Weights of a small encoder-decoder audio transcriber: encoder width 192.
Rows from block 3 of the audio encoder of a small encoder-decoder audio transcriber, named by matrix and row number. Rows with one number within an expert belong to one neuron, the router's apart. Each number is 500 + 50 x the weight over its row's rms, rounded and kept within 0 to 999. All counts start at 0. Numbers have three digits each.
Before each expert's rows are labels from the 100 clips, of 14848, where the router gives the expert most weight on average: "responds to" is what is common among them. Only what is clearly more common there than usual is listed. The data: babble in 24 made-up languages, each with its own sounds, syllables and stress or tones, from a formant synthesiser. In brackets: how many of the 100, against the usual share in percent.
# router: router (encoder.blocks.3.mlp.router.weight, 4x192, trained with AdamW), inputs 0-191
# gate: expert gate (encoder.blocks.3.mlp.gate, 4x192x192), inputs 0-191
# up: expert up (encoder.blocks.3.mlp.up, 4x192x192), inputs 0-191
# down: expert down (encoder.blocks.3.mlp.down, 4x192x192, transposed), outputs 0-191

# expert 2
responds to: reverberation (90 vs 34.9); /aʊ/ (86 vs 21); prosody: stress on first syllables (79 vs 24.7); /ɑ̃/ (74 vs 14.5)
router.2:567523438459582519469507504591514509563406468516563491530496515563463519649627477471474567468489480481596536529441556539470485373493472435489516523436443564484477507509395539575454485494491479511486522492521463533448522488495436547502542510550422546529493440452564547545462606525523467439482475515430570508494466577516485511463436530403492499545609481503462592465503454582526564504580577484536430487611614515453572518509570514489478599562479521489511553484547518477513462488528544626495519491527480468476504398624512543447525517462486481570534417484535438494560612521497526490
gate.0:556489458485446524534500528562448503467541590556473581527453530510550428501545499549551491595353475480433482495562500421509547569476515461659524472501529552547580537445585485475485511511592455482456485564481613451419473553522417573461493512555457481613402596567457464436523459502534582500495481538528470552503524521510453463520497527566522420531497483472582567450483548507645468473488444482513608545518488523510532498501493476478480451537554565466479440552521428476491503472585565457506484525459480557518501541368448473463552493430461495490550474497478559457445545590514611501
up.0:505472477472518508529511527415498524439566648501536504501474508526527461495564536573461484507362447452450497501552519434498543554455534448590492575520561521514564441449555501519470575530538523511415459531442544513395525581515402511511457515511496412594413590589496453473517513452548561547449523488547500502452515547590451494452543437541489474515443461528591535561472534517558485455501465477536570469470524510506511511524561516471491510499472581441458459510517371461523518457542508362451454602446471632599490587367453469548532542522458491514497529523457558460432512508490573549
down.0:461453474488408499551623445406559605548478501447578541467425484521460512452540444504536525494387566524390491512506578450556516490532515544441460456490464614432546450430443531513450517532493490474535519541581548438477459491522509558567443533493443426592444523544513437518542543475479524455473475505584531595446541512496558490498498617594518503503587556481559507499451542509487513538455503498604468509466439516473561569467433446502481566478520476437552486483473426406456446557478471531448537639436505468485406607537454518534498446406460489494494481598506462558503481475505549431
gate.1:438453509458598425447484472484530404536582484417538515501561385565427392486448532580458489457435550595504579435539554510465607497465454520559596583509477505531506531504553526420471550470532451509552437555407491592522544457509546512595539539547531510533370455473524508514500472477397408444517534462480492491447496494496483519477477452468496489541557469429493461479480481406475518565497512530540454536557557500553486467474476470450562492499526520394578506438579403495571517528424490565468502551407554500440462533396448489508540509509438439515518527428425485574494470516480404534
up.1:505476505548555490521550423494501462581585555471459532520556495581408483458414582544516505462462434576504479439527519512435607520474349552542531546547543556471503523416510444587463486567573384459569465539456518496543489615447479575543529547457501466552382495528460487454477471467418390417496575541494502534534535431592437592493526471415581580538561410514492516492504459483474540530517509541548439545551524491423437490468471532527581605464403544496480430428496497528507557498453583554406475471474542521494469531476538517504507543514470456491494480465514459475491498554479500424
down.1:430541424404614393539420495531460522463526524487456446570540511532477458425393505598529461464553425481497520477453468495426498483569514539508520554523497416450578437624557495520449536557543475609489453481419542580433504507569482502507486436453510401542505510407476465413380516544518522395523475501483494506491544548495469467509409511512524480532581483432552468470490501497456466448471500477435503518457555466507471548402603398394491548471525488470441508539488483520538511564446513429470555489539483531546385531560518481433512525508499487495593433549417452496556579520478564504

# expert 0
responds to: white noise (49 vs 13); clipping (33 vs 8.1)
router.0:504392425516475431538514448438460488483428498493440521445538473534524514462487474564618495509459574473513483504551463466463408648544461596489435538471494530497439486590482481556438474448444488458520427464546596499511503510492490441539502536494475537466433513593591493479555366526497370524533569406536430522545510425475479552502410484495514542549472545461495506479429536444404514515527453478532454466461481500429464513479461528526501552609387555484479477457479433493582470389557480458447486513512489544484431402555466460548484473435505468529490448479564499483483374382520492497
gate.0:464497518613584538509480548494486495572568570501504412445353425528548473535442549556640523481440527511525579540522511491573539559493504599510498485501561511547503488581479480436508466501495502451474576563443512517448469437474540506426481540445489485490517555512449486558595484415464498503559546482493592512512428473542507639541562516485439545604423357493488459405463546601455502496473569422496485520463449451515530463554539506405463485441485480541439514537447456525465458500480478558448543323456471511485474447483423485548468421506547484554476491506444458492493482526478488480
up.0:446521509462386499571471447530507482464469517550569522490567542434489488562545513535416441519557439477501426479485514547404454446464563424549553533561434455455510577365577477546446489517538488419470456474621514454528469587496502483503437532532519491577451497500511568469495517463577461570491556416533425535527527572464475516351551526561554529472492586544509517607533509428537486559451411525436454499494519587486486426533444481617551555535555528546594421523532457506583605512497463469607517563501510486494466507474500466486521491528532478410505397508518527499483456481518570482
down.0:528473493456434423497501415510513505604602437486461472517458537456391448530506486404501517460548547542441503359429436532463526553493596471533605436462530485497485501539503526522497482440474523621430556561499589545421486474572475473437524443546534550486446461491473533530480551501525449508583593555458498508468434490518472518493488494500453458568503457442522454466534460491632555496420578506460579477457533489486580405452510438472489598552417462507471547480549489583509570540537551460405452565522442549469582574482504495454501561593498598527476482543515518444565511428447487503
gate.1:513557518419554563425458387475458551415472510556482464588496558417492477447488419600549492482565533584515447597471453497528420507516574509481494517537528503511577543400439456541437520543536494508490366549529530414488456578452572489426397428467511475456532450480469560526499527500565556536505498422474496537492453552536513538499552467456440606476462546473490469495450425441511471458518612496480438578549416537527559547487512462524492528539521528436599534505550486504541478421443452481590444506466470482545530542454537511548526443634516459539479497484425496478553570446593569549
up.1:536469538467485481543553518506502523529500415536566565423440439445611486562523559487522600490569500479562515521500536558449537500520549475542532460398515474520457521473441475503573499493522543536514554540505492573395453408508538475615560545451463499439444522443463505501586446543457397411530507428491571444518515527500499515636602541499572354492501509512473471401520599578583560492440490522492578512540476462592504498568482512446477482500520628481523501457404506476461436525534564524420541488488511449615415462483480456438517483500493449490559570483479527425554504508503443483
down.1:521527433530445544495464472503488537549525442469591459475423428529526426414394550454468502429518601536438540545413450485486483546524485530463428544478369624469453517462513476399508515471551513475533472446507393466436572490530464517517482573481484544558414465479493617500568497467510434497458476547411553501440512484512525523422528524567512489491571468540419590519496486552501567435502421493499427441493478573526470543559450560474530476488486574496478529592439455537517435607556542608478462520452529461463487564613477469345524508474471483456520460514515458468499504515486473600

# expert 1
responds to: mains hum (81 vs 12.5); /o/ (31 vs 11.5)
router.1:574475548515487451435515505507412449556470538540545481554488500402548510443550472481411492476543414522426440474511519464533573522469491593532530398499561450567488427540655496405469502447500479543448437499526591445477477517439535526474472560541490479463507554489452494415541494400509521484438429423473495439368506498476550493539592510552425448421509412383578459526466530451557475509470570484460535482489432453541446480432513495509476442524574480430475575525548510535442617448510450493497534539532423542568483478455402367477490546451458513508465506528437497481467478527444541481
gate.0:470503547502477403526528487484500521426399560520522557554573464403547508510429568434553472441460511376540576472528510527514539462460398507578475440437381543503479466393582403462493390506488547497467556422527574577477476566510528554575500519502498556482571552452491500468586453422579491441467507515437446527573480580540541536423574501450560545563497425408532543531542425492521554510499475473528476572585544524517481561397545551497501488495526570437482580482534562514518500419541531441422575456540481526434489429490465449500483562519517505455502572484554486482487565493525461478
up.0:556465472471495541419463482527532455541557421401481471449470525597427505516534398565452475598522510566444483526523559551449484498506547508461516558492607446543551540538465502482555500486457502488547436607455372471600475524491476476427525472514451498565398457549405454511431574569394489612523563516526498437481559411462503467558429460496479484485537490558430430456486532559550499503477537488532541432428407484514481454611539443573535518575525505508476446532447483425498540605461502547559414621460529545493505474520515502534502508436460479514478505567427530492544431557511554517
down.0:448433499562460399526464523494481486419565557420546410521510507513511514517480502549505479522476455546553549511544381484520469544509448554593503408432441509460501588449529449574496515521547536488599533513499417462512522547476454481443484403559466484515599456524477520446512415598470479488428518458493441542494419533508570412547482530464514546509506527526556528616438457568500453496462493569469442470584492582518506592415507440524579519583498458570469468574468501490449540554438504430459468367635479510457550481421422495491489501418512582470513522467581518515439571488455476528
gate.1:561495520592513424452515574518452439472415618538567502426422453485605474463586471506481477519438438530439523516479504494531559439475558454529454532421413504452371526467467434441391496536459427518599383492541493525477396516546536534474505512522516409462535502522551383572454457533531588506486508529556439435588523459501487544512454477514501548495529491520524542468435502510559591487475476491537473537520532493522495543438509492591550438477462536437534560458535415546443516526496521485528505570451568547556546451527545525499418564393515440466519544534497389414481528561455552439
up.1:510555501530448526545465417465564512515540461446420532526577527498436554534474533515509560476587570472537435510520597450372490512469405598504516467600587562511647524514527505540528493497496492494440580459480463485561585522417492500614545434485502476547482519457482571449499517546445420432494499452432561511397426603496484489597495577556477521487409468563506468505515534502459467459475545553511559536543438444493511496550549476412436512459548417494548489614500522485467461445500566484494495504521502454506568498480529458485554421593482516491571480489437590602562458476573461545
down.1:439560454513421547406548496501544424436559521558543523406539548616432505571497485499479531451488557462524423430534560500485525491562571513416449467442499438447453472321503485491541482441494504448579473431498502442497586497549623460573503486512384596434520498561492423417418358503521523511489491487580601531517530553502486471480552369539511565481538520536418522458513562492449481488478516427475489536505546442465524420545508488521440572494456510529513567496487461571577546449494489450528570512419504485518537435549515549528492556442521484451486533457475543496479500471543461464

# expert 3
responds to: /ç/ (59 vs 24.1); /e/ (40 vs 14.1); /ɪ/ (40 vs 15); /ð/ (27 vs 11.1)
router.3:464547551596490498502481436565548524557503546397526462471530556489511479441331453458487548493500539531409513603523478590549461416494515489471575496530517499446407531493480487485471539573537538498527586509523475550491432519556555529500418446449504544549515545529459506542464489518468544537485416653491553462517508509545613533525509489525510521465573524525510524464540509506462419408522522492489607547498408493482537488510493492458543476443459502488591495586490420539478441626499484400501483427447517557547452647455588527526507499555459563471503602462450535538454559479559548583
gate.0:460488609441573496391512501593483526533550452471563413619506447513497510530540468482447602570389428534522594436494578547470520490506564550468583546459472570507515470518515522546610478549580442542511479400578600490427468589504543449596455533505532523473510555470527479526410646480551570505490506505403483470432492505460495509557546488458462448536465429468511413526478430457489564516439446536573585477536538511587453495470572459449565462541551515499445528554558485516473521549509494510494494486474493496516468544485540552457554545570533570432463505479405540577503536497512496537
up.0:505580376536485561527476491468434439391502531488521568421442475582565504477514542499600443425612496394450469527502390471458516571434533441521425473526494427488511524443439482482419543457490553466489492449539489462526415475477490501415528538555499424483530490515433493463504388492526456481493549447551551517514481468580546515450595533497474528442634562550591522496551538447566461496538537481430437508483492541472572505468397438560464510574552551553458482429514539536567475397483515510595537494510452513479484499547458432547437536553514489624522491516510451397546504528493547463
down.0:484497577491560532496561502541573578424466544403507475493507466574595452535492494480550485500516541491376483481461469461483519486573525491525444442483441466503486427534469543553548521391549485469481545511492459472401465518604471544545485502518531505443559422541475506465427540488473471519550539472462406477516495533487420423506438522620519529513591560538616492534592488506457542459476390467583511436453481498583485539523545447505518466502578581567486518553469403470518645456542601474421525432434499488461537511468446473457559564463546544528478603573411562506454473484432497553
gate.1:489424508570554511570488516436516565412513530488500457442504441646561390448512547491563443491553531631515503494480541531548463577528614443482510436626477500500476455551538531512535462458552456476578439526511507493455574439533501430509488473498442527491544521505500525506442485418426442614497522437500410489472512507524549448536485482620520481478474479519487414506476459439515465519571510466571498527600536555440491543534518526584617393469524566431540463362537490534504458525552446477506481502557609510474487485540509559502469498532511618490492540499588544454441442554534505463
up.1:493523464370475397513481431541480444605571524529485446543482552452445561566492466520467497445466433433570469514498546608530458508471479484506520585453485512483541569353424456485518528539450515580478532474503563572515443562532484583537510470475529476443474472481529471654494514479476469455549499568467597491532613494522520478415584561464426544474511548550473478539553496537463473457493507499441509564525519528588561506556529477501540584552488432507423479618492479453461434517377526519452479535515439552605460587450506406476496477492532494456506531417464452548519506413454465547
down.1:494481591505527382457507471569501576551488444538429500532521546365445457498526540414556522517541576465679548449476474502441510469500534442493532523559554454482546501394457509574541449498403571508487536595466489577472526617425483432491548422515486433521499551479555572507524594490578494499553503477511487529528465515513521504516534582504517528477437455504567397434506482522517455456453493430471493568442546451491557490508549547519472539417420524530529546546557520541540551482416531489463445621432494470571455538444477422512450520594482533427482457410511500477465565494421485495